Rows from block 4 of the image encoder, named by matrix and row number. Each number is 50 + 10 x the weight over its row's rms, rounded and kept within 0 to 99. All counts start at 0. After the name is the row's rms in percent of the matrix's.
# fc2: squeeze-excite expand (encoder.blocks.4.se.fc2.weight, 208x26), inputs 0-25
fc2.0 078:66 49 66 56 56 67 53 51 63 64 56 56 65 53 66 56 50 69 50 63 49 53 51 57 54 63
fc2.1 060:61 50 67 60 61 64 47 52 58 65 61 64 54 45 49 71 57 49 56 55 57 59 68 49 56 59
fc2.2 096:62 62 47 59 59 61 61 51 61 63 56 55 60 50 64 51 64 60 60 62 64 64 53 58 60 61
fc2.3 100:61 58 62 59 62 59 60 51 60 62 61 63 52 53 53 69 62 56 61 60 57 61 65 52 57 60
fc2.4 077:60 61 68 62 63 55 57 49 55 61 62 55 57 52 61 62 58 61 58 66 62 56 59 61 56 61
fc2.5 088:64 60 54 52 63 63 55 51 63 62 64 59 60 52 61 57 63 59 65 65 57 62 56 52 57 59
fc2.6 088:59 57 55 58 63 64 58 52 61 63 61 63 58 50 59 56 60 61 63 58 62 65 62 57 55 63
fc2.7 096:48 61 71 59 60 46 59 51 52 53 63 59 35 49 36 67 59 41 60 49 58 58 64 48 63 47
fc2.8 114:71 52 52 49 57 70 52 49 62 64 59 60 62 50 64 46 54 64 53 66 55 58 49 55 49 65
fc2.9 089:62 54 65 55 49 62 60 50 63 65 52 59 60 53 63 52 53 61 55 68 55 57 49 67 59 66
fc2.10 079:55 61 71 64 59 57 52 48 60 55 67 66 45 50 43 60 60 46 59 56 53 61 63 38 62 51
fc2.11 092:54 65 54 61 59 51 67 48 56 57 59 58 48 49 46 56 69 50 68 54 70 62 55 52 64 56
fc2.12 061:66 46 63 51 61 73 42 54 66 59 56 58 57 50 63 63 44 56 45 67 47 54 58 51 44 60
fc2.13 069:68 41 59 49 63 69 47 55 64 62 54 53 61 51 63 60 54 64 51 60 46 59 57 58 46 65
fc2.14 093:59 65 55 60 64 57 61 50 57 57 61 59 48 50 50 63 67 50 65 58 60 65 67 51 60 58
fc2.15 069:58 61 71 64 67 58 55 53 58 52 59 65 46 50 45 70 56 47 58 55 53 61 65 42 59 51
fc2.16 075:67 39 46 43 55 70 31 47 59 56 52 54 66 54 61 53 40 63 45 56 41 47 52 34 41 54
fc2.17 085:63 51 63 48 66 67 40 48 57 59 63 64 62 48 55 70 53 60 52 54 47 59 61 41 43 59
fc2.18 138:47 63 64 60 64 49 55 50 51 49 65 58 38 48 37 66 60 36 63 48 55 61 65 38 58 46
fc2.19 088:66 39 42 43 59 66 41 49 57 60 52 51 71 51 68 43 44 66 49 59 45 52 45 54 38 62
fc2.20 129:63 57 60 55 55 62 60 50 60 60 59 66 64 50 61 59 59 64 60 63 60 59 56 57 55 65
fc2.21 102:46 64 74 60 54 47 60 51 54 50 59 56 34 51 36 63 60 34 55 50 58 57 61 41 62 49
fc2.22 114:43 58 67 61 54 45 61 49 51 51 57 56 29 51 31 62 57 30 59 46 55 54 61 53 62 46
fc2.23 113:52 58 73 57 64 52 51 51 54 51 61 61 37 50 38 66 59 38 59 51 54 58 65 35 59 48
fc2.24 090:66 52 67 54 59 66 44 52 62 57 62 65 66 50 62 63 49 62 51 62 45 53 56 50 52 63
fc2.25 094:66 47 62 52 68 69 41 50 63 61 59 54 59 46 60 67 49 61 53 56 49 59 64 43 47 59
fc2.26 088:63 61 61 58 55 62 55 53 63 65 59 61 59 50 54 47 56 61 53 74 58 57 51 56 56 66
fc2.27 092:52 60 72 53 64 52 42 50 52 53 64 56 38 52 38 65 56 38 56 51 47 57 64 27 51 50
fc2.28 074:59 60 62 59 58 60 60 48 62 61 59 60 61 48 61 60 61 59 57 60 61 59 65 60 58 62
fc2.29 049:36 47 59 55 40 34 43 49 38 37 41 37 44 51 41 47 38 37 33 37 45 40 43 45 55 36
fc2.30 070:51 65 73 57 61 54 51 55 51 51 61 64 42 51 43 70 57 43 63 49 56 55 66 38 56 52
fc2.31 134:64 57 65 58 59 62 57 51 61 63 61 61 62 50 63 59 59 62 56 63 57 59 57 57 57 62
fc2.32 103:63 51 60 61 52 63 60 50 67 63 52 58 60 53 61 52 58 64 58 65 58 60 53 65 57 64
fc2.33 087:65 52 46 51 56 63 55 50 66 63 58 59 62 49 62 52 59 63 58 67 61 59 52 60 51 69
fc2.34 065:52 61 73 61 63 52 50 49 60 53 60 60 45 50 40 70 61 41 57 51 57 64 65 46 58 49
fc2.35 107:51 57 70 60 59 51 52 51 54 53 61 61 33 49 33 66 54 34 55 51 52 58 63 32 54 49
fc2.36 088:51 57 76 60 63 53 53 52 52 54 65 60 40 47 41 70 58 43 59 51 53 59 66 41 57 48
fc2.37 081:59 50 67 45 64 62 35 49 54 53 58 62 57 46 54 71 51 59 53 53 43 54 63 29 41 52
fc2.38 055:61 51 70 67 60 58 52 47 56 58 58 67 47 44 42 64 62 45 62 55 53 60 65 37 53 55
fc2.39 054:64 65 60 62 64 61 56 48 59 61 61 59 53 52 54 61 63 59 62 58 58 61 62 56 60 60
fc2.40 082:64 48 50 50 47 67 51 50 64 64 52 61 64 50 66 49 49 67 53 66 51 50 52 70 49 62
fc2.41 113:65 51 61 53 63 65 55 49 64 65 59 61 59 50 59 66 58 58 60 58 53 61 62 55 52 63
fc2.42 103:59 57 65 56 65 57 58 50 61 62 59 63 54 51 53 62 65 53 63 63 60 64 60 47 56 62
fc2.43 061:62 49 69 46 68 64 39 52 62 60 65 61 49 45 48 62 55 50 58 55 49 62 59 35 48 60
fc2.44 079:60 62 52 61 66 57 57 47 60 57 65 58 56 48 56 56 66 51 67 62 65 64 58 51 56 59
fc2.45 107:65 58 62 54 56 65 57 52 62 61 61 63 62 49 60 55 55 60 57 64 56 56 56 66 56 66
fc2.46 098:62 54 59 56 62 65 52 49 63 63 63 67 61 50 58 65 57 57 60 60 51 62 63 48 55 58
fc2.47 119:62 62 67 57 61 65 48 51 65 64 65 57 57 49 57 59 54 58 53 65 56 61 61 53 57 59
fc2.48 124:61 56 65 59 60 64 55 49 64 64 60 60 59 50 61 62 58 62 57 64 56 60 62 55 56 61
fc2.49 080:61 60 74 61 59 61 51 53 61 61 65 57 55 47 55 68 52 53 50 58 55 60 66 50 58 55
fc2.50 085:60 55 64 55 66 58 59 51 59 59 62 58 55 50 55 71 62 57 62 61 58 62 64 49 58 59
fc2.51 107:64 56 61 54 55 62 59 53 60 63 55 62 68 49 65 60 54 69 54 59 55 57 53 62 53 62
fc2.52 073:60 66 72 65 59 56 57 54 58 56 58 59 59 52 56 54 58 57 58 66 62 58 52 52 63 63
fc2.53 059:59 57 72 57 68 56 44 48 59 54 67 67 48 50 52 67 51 53 54 61 54 56 66 41 52 56
fc2.54 098:64 58 55 58 63 64 56 51 62 64 58 55 62 47 65 51 60 62 62 63 57 60 55 51 53 67
fc2.55 085:61 63 59 58 58 55 61 50 61 61 58 58 61 48 63 45 62 61 56 66 65 63 53 56 61 65
fc2.56 118:59 33 40 39 42 54 33 51 52 50 45 48 64 51 61 37 34 61 35 56 39 42 41 52 36 53
fc2.57 130:63 55 62 58 66 64 53 51 61 64 62 64 59 50 59 60 58 59 57 61 58 59 59 54 56 64
fc2.58 122:65 55 53 59 58 62 61 49 60 65 54 55 64 49 64 53 62 62 61 64 60 62 53 60 53 64
fc2.59 058:49 65 63 66 48 46 72 49 57 57 49 55 37 48 43 48 63 46 58 60 67 54 56 58 68 55
fc2.60 119:61 63 55 59 63 57 57 51 61 59 65 61 53 48 52 62 66 52 63 63 62 65 61 49 58 59
fc2.61 126:57 61 60 61 63 59 57 52 60 56 63 57 52 48 54 72 63 51 60 55 58 63 71 50 58 58
fc2.62 085:64 54 68 55 53 59 53 50 64 61 58 67 60 53 61 66 55 64 56 63 58 57 57 54 52 65
fc2.63 108:37 45 48 47 34 38 43 53 38 39 42 40 40 53 40 34 38 43 36 42 41 36 37 48 46 39
fc2.64 055:59 52 69 48 67 67 33 54 57 58 59 57 53 46 52 67 43 54 51 54 36 49 57 31 45 52
fc2.65 083:55 61 60 61 62 58 56 50 60 53 67 65 50 46 46 67 59 50 64 57 60 64 64 45 62 56
fc2.66 107:61 60 65 60 57 66 52 51 65 61 56 54 61 49 62 59 57 61 53 65 57 62 60 58 58 63
fc2.67 067:65 50 51 53 54 67 47 51 61 60 63 67 70 51 68 62 48 66 56 54 50 55 56 55 45 60
fc2.68 088:66 50 60 54 58 63 54 49 64 67 60 62 63 51 62 56 53 63 59 67 57 55 53 55 51 64
fc2.69 146:60 63 64 60 63 63 53 50 64 65 59 57 58 51 56 60 59 56 58 62 60 64 60 55 60 61
fc2.70 099:67 52 55 51 52 65 50 51 65 64 58 66 60 48 62 49 53 60 55 71 58 56 48 58 53 67
fc2.71 114:53 58 74 57 64 52 55 51 57 54 65 59 45 49 44 70 61 47 62 55 59 62 62 44 60 54
fc2.72 122:52 63 71 59 63 47 52 49 55 52 64 63 42 48 39 68 59 39 58 49 55 58 64 39 61 48
fc2.73 135:68 49 49 49 61 66 54 50 65 65 55 60 66 52 64 55 57 65 57 64 56 58 54 55 50 63
fc2.74 059:55 62 80 58 55 60 51 55 62 63 61 63 45 50 51 61 56 48 59 62 56 59 60 52 56 54
fc2.75 080:47 63 75 65 54 49 62 51 58 55 57 59 37 48 38 60 60 39 60 53 64 58 57 48 62 50
fc2.76 139:60 61 61 62 62 57 61 50 61 59 61 66 55 50 55 61 64 56 63 61 61 62 60 51 59 61
fc2.77 111:58 57 66 58 64 63 57 49 62 60 59 60 61 49 59 67 58 62 56 63 57 59 62 57 55 59
fc2.78 101:63 58 66 54 62 64 53 52 62 58 60 62 57 47 58 66 55 60 57 63 55 59 65 55 58 63
fc2.79 138:45 59 68 59 62 47 55 50 51 50 63 56 31 51 32 65 55 32 56 45 51 55 64 40 59 44
fc2.80 099:63 56 70 56 65 62 54 49 61 61 55 60 57 51 60 66 57 59 58 62 55 61 59 50 54 65
fc2.81 161:63 58 56 58 58 61 59 48 61 63 57 57 63 51 63 53 61 63 60 65 60 60 59 59 58 64
fc2.82 134:67 55 50 54 62 68 53 49 64 65 58 58 65 51 63 55 58 61 59 64 55 60 58 53 52 63
fc2.83 120:58 63 63 60 64 56 56 48 63 57 66 60 52 50 50 64 61 54 61 58 61 65 65 48 58 57
fc2.84 132:65 52 61 53 67 66 55 52 60 60 63 61 63 51 63 58 56 61 60 60 55 62 58 54 50 62
fc2.85 062:65 53 71 51 68 62 40 51 55 56 63 53 61 52 59 69 51 55 55 51 46 63 64 41 51 51
fc2.86 040:58 59 82 55 55 55 42 46 61 56 60 71 45 52 47 59 50 45 51 51 50 57 65 40 57 55
fc2.87 183:62 59 52 59 58 61 58 50 61 64 56 57 65 51 64 56 61 64 61 62 60 60 58 60 57 63
fc2.88 086:64 50 66 54 57 64 41 49 66 65 57 62 65 46 65 54 50 63 48 65 49 53 54 54 47 64
fc2.89 134:63 54 55 56 60 64 55 49 62 61 62 66 65 48 62 57 58 62 58 63 58 62 59 52 54 63
fc2.90 088:67 54 64 58 62 66 53 51 62 60 59 61 64 50 63 55 55 62 57 67 55 57 57 54 56 62
fc2.91 103:59 63 56 62 61 61 62 49 61 60 59 58 54 49 54 59 60 58 63 62 60 61 60 61 65 63
fc2.92 095:53 59 71 58 62 50 56 49 56 52 63 66 45 47 46 72 59 46 60 59 56 60 67 43 58 55
fc2.93 110:49 61 73 60 62 53 56 52 53 52 66 63 42 48 39 66 58 38 61 48 53 57 63 40 59 51
fc2.94 098:68 47 62 50 51 66 48 50 65 64 55 61 67 50 65 60 49 63 51 62 52 49 52 59 43 64
fc2.95 066:48 69 67 62 53 47 56 53 55 58 67 65 44 45 48 59 62 47 53 62 66 61 55 49 63 60
fc2.96 050:62 52 55 60 54 62 61 51 68 59 48 63 57 48 58 42 64 53 62 66 58 64 46 55 54 68
fc2.97 092:64 48 55 54 57 69 50 53 62 60 58 62 67 49 69 58 51 66 56 59 52 58 59 59 49 63
fc2.98 079:67 47 65 47 63 66 40 51 61 61 58 65 61 48 60 62 52 62 54 62 43 58 54 45 43 61
fc2.99 088:47 63 69 58 62 48 53 50 53 52 60 58 37 50 34 67 60 37 58 51 56 58 62 34 62 47
fc2.100 114:66 52 53 51 56 68 52 52 62 63 61 63 66 49 66 57 55 65 57 62 55 55 58 55 50 66
fc2.101 102:56 53 72 54 63 55 51 49 60 58 65 66 49 52 46 72 57 46 59 54 56 63 65 43 56 54
fc2.102 082:60 60 68 60 67 59 53 53 61 60 60 61 52 49 50 60 62 53 65 58 58 64 62 41 57 57
fc2.103 101:66 53 46 49 64 64 56 54 60 59 60 60 64 50 65 53 60 66 58 61 58 59 60 56 51 66
fc2.104 072:65 53 60 53 49 62 49 53 61 63 57 59 69 54 69 50 52 70 51 63 57 52 47 62 53 61
fc2.105 095:51 62 69 62 57 52 61 48 59 55 64 65 47 48 48 70 60 49 60 53 59 62 64 49 64 52
fc2.106 139:62 61 54 59 59 62 60 52 62 61 54 57 63 50 64 54 61 63 59 63 60 59 57 63 58 65
fc2.107 166:62 59 54 60 61 60 60 49 60 61 57 55 61 51 61 56 62 61 61 61 62 63 62 60 60 63
fc2.108 066:66 41 42 40 54 66 34 52 61 58 54 56 70 51 63 46 40 64 47 65 46 52 45 47 41 59
fc2.109 079:61 36 34 39 52 69 32 52 51 52 46 53 63 47 63 50 38 62 45 53 36 44 50 43 34 51
fc2.110 103:62 52 59 61 59 64 59 50 62 65 57 58 59 50 62 52 60 63 59 66 59 61 57 58 58 64
fc2.111 084:53 54 72 57 64 54 48 48 55 51 61 64 43 49 38 73 56 41 56 47 47 53 64 30 52 51
fc2.112 093:51 35 37 36 41 52 34 48 43 45 38 44 59 49 54 40 36 57 33 47 35 42 40 49 34 45
fc2.113 080:65 53 68 56 62 68 50 50 59 65 54 55 57 47 55 65 55 56 58 60 53 62 67 45 56 62
fc2.114 053:66 45 70 54 60 66 33 46 59 60 55 61 60 45 53 70 48 62 50 56 45 52 55 42 46 60
fc2.115 091:49 61 67 58 67 46 55 50 47 48 57 50 34 50 37 65 58 39 62 46 56 60 63 32 57 46
fc2.116 070:67 46 65 48 64 69 37 47 61 58 57 60 58 52 58 63 42 62 47 59 46 55 57 37 44 58
fc2.117 115:45 64 68 66 58 45 61 53 51 49 60 57 33 49 36 61 61 36 58 52 59 55 60 47 62 47
fc2.118 097:62 53 69 54 60 65 52 53 61 60 62 65 60 47 57 68 53 58 56 63 52 58 61 52 51 64
fc2.119 102:63 54 60 55 62 68 47 52 64 64 61 62 62 49 61 56 55 60 55 65 58 60 63 55 52 62
fc2.120 080:64 54 62 55 51 64 55 51 63 62 57 62 66 52 64 55 54 68 57 64 57 56 51 64 52 62
fc2.121 104:64 57 66 56 57 62 57 53 59 60 62 71 58 53 60 65 58 59 58 59 57 57 55 57 53 62
fc2.122 092:53 56 72 60 64 51 55 48 55 53 64 60 38 51 37 68 61 42 58 51 55 61 66 40 58 51
fc2.123 110:56 66 55 63 59 53 63 49 58 59 64 61 49 51 52 59 65 54 62 59 66 61 61 58 65 59
fc2.124 129:63 61 60 57 56 64 59 51 62 63 56 54 61 49 62 56 59 64 58 62 61 62 55 58 61 64
fc2.125 060:65 53 49 53 45 63 61 53 63 64 61 68 62 53 67 50 57 60 61 59 57 56 43 60 55 62
fc2.126 110:67 55 53 59 57 68 50 52 68 66 53 56 62 50 61 53 58 61 57 64 53 60 62 59 54 63
fc2.127 096:58 55 72 54 66 60 41 49 59 57 65 59 48 50 48 72 53 49 57 49 51 57 68 36 49 53
fc2.128 071:66 47 64 48 61 68 46 51 65 64 61 67 56 52 54 60 54 54 59 62 49 60 47 41 46 65
fc2.129 114:44 61 70 64 57 44 62 52 52 50 60 60 35 50 35 62 58 37 60 47 57 57 61 44 64 50
fc2.130 100:62 61 57 59 47 63 59 50 63 63 58 60 60 50 60 48 55 62 55 68 61 58 47 66 59 65
fc2.131 124:60 59 51 57 65 61 58 51 61 60 61 62 57 50 57 65 64 58 65 58 59 64 62 55 58 61
fc2.132 182:67 53 52 55 59 66 55 50 63 64 56 57 64 49 64 56 59 62 59 63 56 61 57 59 54 63
fc2.133 107:48 68 64 63 61 47 64 49 56 51 60 61 41 48 39 62 64 38 63 53 60 60 60 51 62 52
fc2.134 125:67 54 56 54 58 66 54 50 62 65 58 61 64 51 64 53 55 63 59 64 57 58 57 56 56 65
fc2.135 118:50 59 71 56 64 47 50 52 52 48 61 57 36 50 31 65 57 35 57 45 50 56 64 35 54 44
fc2.136 096:64 56 59 57 58 60 60 52 60 62 54 59 64 47 66 55 60 64 60 65 60 59 56 61 55 63
fc2.137 077:55 53 77 55 64 61 49 49 56 54 65 69 43 46 45 69 50 48 59 53 46 55 65 43 53 53
fc2.138 112:66 55 52 60 59 65 58 52 62 65 56 63 61 51 60 54 57 61 60 64 58 59 57 61 54 64
fc2.139 076:53 63 74 65 56 49 58 46 51 49 55 66 37 48 40 60 59 37 56 48 59 56 61 42 66 53
fc2.140 064:65 46 56 54 60 74 41 48 58 64 54 61 66 48 65 58 53 65 49 58 48 51 58 56 52 63
fc2.141 097:60 61 71 61 66 61 53 49 61 57 57 61 59 51 56 66 60 56 54 60 57 59 63 44 58 58
fc2.142 084:63 54 43 59 64 66 55 50 62 65 56 55 63 53 59 54 62 61 61 61 55 65 61 53 54 63
fc2.143 031:57 48 48 55 44 71 35 53 50 63 52 57 60 45 60 51 38 62 49 50 46 42 46 79 38 48
fc2.144 087:51 56 72 58 64 52 49 50 56 51 61 58 33 47 32 65 54 37 60 49 49 55 64 34 54 50
fc2.145 103:43 66 52 63 57 44 73 48 49 51 53 48 41 49 44 55 67 43 61 50 66 60 61 57 68 50
fc2.146 101:43 59 69 63 54 46 62 52 52 49 56 56 31 47 31 62 57 33 60 52 56 55 59 50 63 47
fc2.147 115:39 65 58 60 48 32 72 49 44 45 49 51 35 51 37 48 61 37 53 49 68 51 51 53 61 44
fc2.148 092:66 49 68 53 59 63 51 53 63 61 57 63 60 53 63 62 55 63 53 68 53 59 60 53 50 62
fc2.149 108:41 64 52 60 52 35 75 53 44 45 51 49 33 49 35 52 60 39 59 47 63 51 52 62 62 47
fc2.150 058:56 56 74 53 57 59 46 54 60 54 63 75 48 53 52 70 54 54 56 57 44 52 64 41 50 52
fc2.151 144:60 58 66 60 62 59 56 48 61 59 65 65 57 49 57 63 59 56 60 58 57 62 63 55 58 61
fc2.152 139:60 60 62 61 59 60 59 51 62 60 64 63 57 50 57 63 57 59 61 60 57 63 60 62 59 61
fc2.153 120:64 56 55 55 65 64 54 52 64 62 60 61 57 50 59 54 61 59 62 64 59 65 62 46 55 62
fc2.154 102:57 55 60 52 69 57 57 48 65 60 62 67 47 51 47 64 60 49 63 59 56 68 63 43 51 59
fc2.155 063:59 58 45 56 56 59 61 51 64 58 49 45 64 51 69 44 54 66 53 61 57 60 52 68 61 66
fc2.156 080:59 62 55 61 64 53 65 52 63 58 59 60 54 46 50 64 63 51 65 56 58 64 65 50 60 61
fc2.157 049:36 48 61 58 28 35 58 51 37 37 38 51 37 52 42 42 45 41 42 43 50 43 42 64 59 41
fc2.158 058:61 59 76 61 60 58 60 48 61 54 59 56 46 48 45 69 56 46 56 59 60 57 64 50 59 59
fc2.159 061:66 34 44 36 57 67 36 47 54 54 54 57 63 47 57 49 44 61 49 57 37 53 53 37 32 59
fc2.160 086:49 63 69 61 61 49 58 52 50 51 64 59 33 46 33 63 59 37 59 52 56 57 60 38 60 50
fc2.161 137:61 57 64 60 63 60 55 50 62 60 63 61 57 51 57 65 60 57 62 60 57 62 63 53 60 60
fc2.162 051:61 51 58 55 48 58 68 56 59 59 43 56 55 48 54 46 62 56 51 70 61 58 42 68 63 68
fc2.163 048:36 53 72 65 55 43 59 56 48 45 60 56 31 50 35 63 51 36 50 36 52 51 57 52 52 40
fc2.164 099:42 66 62 65 51 40 67 49 47 52 54 55 35 49 35 56 63 35 58 48 65 55 54 55 66 48
fc2.165 111:45 62 71 66 53 43 64 52 50 48 56 59 32 49 31 57 56 35 56 49 58 53 56 54 64 50
fc2.166 079:68 55 55 52 51 61 49 49 65 65 58 64 65 49 63 40 47 66 51 70 54 55 50 54 53 62
fc2.167 096:34 47 54 53 37 33 52 48 42 41 44 43 33 51 35 42 43 35 42 44 49 41 44 71 51 38
fc2.168 061:61 44 60 47 62 65 39 47 59 59 64 64 43 52 41 74 47 42 56 52 44 54 65 38 41 52
fc2.169 106:54 60 73 57 65 54 46 50 57 52 64 59 41 52 38 64 56 38 59 55 54 58 63 33 55 49
fc2.170 094:65 59 60 55 58 64 57 50 64 63 64 61 62 48 58 47 55 58 59 66 62 59 50 57 53 66
fc2.171 117:51 61 74 59 60 50 57 52 55 51 65 61 40 50 39 66 59 40 60 54 56 59 64 39 60 49
fc2.172 106:58 64 59 65 59 59 63 48 57 61 57 54 59 49 59 59 63 59 61 57 59 62 64 59 65 58
fc2.173 098:65 52 52 53 51 63 48 49 61 63 52 57 68 51 68 46 49 68 52 70 53 55 47 62 53 66
fc2.174 117:65 55 65 52 65 64 52 50 60 62 60 69 58 52 56 62 57 59 60 62 55 58 63 51 51 62
fc2.175 110:63 58 62 59 63 61 56 51 61 62 61 61 55 50 57 61 59 57 60 63 58 62 66 54 56 63
fc2.176 057:41 58 74 64 51 39 60 50 52 46 57 55 36 50 36 54 52 32 46 52 56 53 56 69 62 48
fc2.177 090:53 55 75 56 68 50 48 49 56 50 66 61 42 51 39 64 59 41 58 51 54 60 61 34 54 48
fc2.178 081:63 37 44 39 49 65 34 49 58 60 50 51 68 53 69 47 38 68 42 54 43 49 46 55 40 59
fc2.179 079:57 65 66 62 58 53 56 49 61 63 63 64 50 50 48 51 55 53 58 73 63 60 48 52 59 65
fc2.180 103:58 67 61 63 60 53 61 50 58 60 60 58 54 47 53 63 64 50 62 59 62 60 64 62 63 56
fc2.181 101:52 61 68 60 67 55 50 48 58 56 68 67 45 51 44 66 57 49 59 55 55 60 68 42 56 54
fc2.182 072:64 41 38 39 51 65 41 51 54 58 48 50 66 52 72 38 46 66 44 59 45 45 42 59 40 60
fc2.183 121:65 51 61 55 66 64 52 51 60 61 64 63 58 48 58 67 59 59 57 59 54 61 62 52 51 63
fc2.184 117:67 55 64 53 61 68 53 51 62 62 59 65 63 49 62 64 52 63 56 60 54 58 56 52 54 60
fc2.185 100:66 51 63 51 59 65 49 48 64 65 60 55 62 49 63 65 55 63 56 59 52 57 60 59 52 64
fc2.186 064:50 53 83 56 65 52 43 47 56 52 61 59 48 49 42 67 53 44 54 51 48 56 64 36 58 50
fc2.187 100:48 60 70 63 61 45 53 52 47 47 63 56 34 48 33 68 57 39 58 48 53 55 64 39 59 45
fc2.188 117:54 64 59 64 61 55 65 48 58 59 61 59 48 50 51 65 64 49 61 56 61 59 67 57 65 56
fc2.189 122:45 35 37 35 39 47 36 49 41 44 38 37 49 50 48 41 38 47 39 43 37 40 40 40 33 44
fc2.190 088:65 53 56 52 71 62 50 48 62 60 64 67 54 47 48 59 58 52 64 55 52 64 59 36 50 62
fc2.191 072:57 57 71 58 61 60 56 51 63 61 61 63 49 49 53 66 66 51 62 61 59 58 59 45 58 62
fc2.192 103:59 60 67 56 66 60 49 50 59 63 65 63 53 51 52 63 57 54 59 64 58 65 62 47 54 60
fc2.193 081:60 54 66 55 66 66 49 49 64 62 62 63 55 47 54 68 58 57 61 60 55 58 62 54 51 60
fc2.194 115:64 61 60 60 56 65 58 51 65 65 54 55 61 51 61 55 55 62 53 64 57 59 57 64 57 63
fc2.195 047:56 38 57 37 50 60 25 50 50 48 44 42 52 51 61 49 34 54 40 48 37 47 48 38 27 47
fc2.196 070:35 59 76 58 45 36 52 53 44 40 55 50 34 47 34 57 53 35 48 42 50 46 57 50 61 38
fc2.197 087:55 65 63 61 64 56 58 49 60 55 61 59 54 50 53 69 65 49 63 54 62 62 65 53 56 58
fc2.198 101:63 31 43 37 48 64 31 47 51 55 45 49 64 51 60 51 38 63 45 52 35 45 47 44 35 55
fc2.199 147:55 63 62 59 66 55 60 49 60 58 65 60 52 48 50 66 66 52 66 55 61 63 63 46 57 57
fc2.200 053:63 46 42 49 54 67 44 51 64 63 55 64 66 47 66 50 50 66 46 62 45 55 42 61 40 60
fc2.201 153:64 54 51 58 58 63 57 51 61 63 56 60 63 51 64 55 59 65 60 64 61 61 55 59 57 66
fc2.202 152:43 35 44 38 40 44 35 50 40 40 43 41 42 50 42 45 36 41 37 41 36 37 38 41 38 42
fc2.203 165:66 55 56 56 62 63 56 50 62 63 60 59 63 48 63 53 59 65 57 63 58 61 56 56 56 65
fc2.204 105:47 60 66 54 65 47 54 52 50 49 62 51 33 47 37 68 60 35 61 42 54 60 63 35 55 48
fc2.205 105:57 61 68 63 63 55 55 48 58 56 60 65 51 52 50 63 63 52 59 62 60 60 67 50 62 56
fc2.206 113:57 56 71 60 64 61 53 50 60 61 62 63 53 51 53 69 59 52 59 59 57 59 68 52 57 56
fc2.207 148:53 34 34 38 38 53 41 50 46 49 36 43 60 52 61 36 39 62 39 50 40 41 39 57 35 52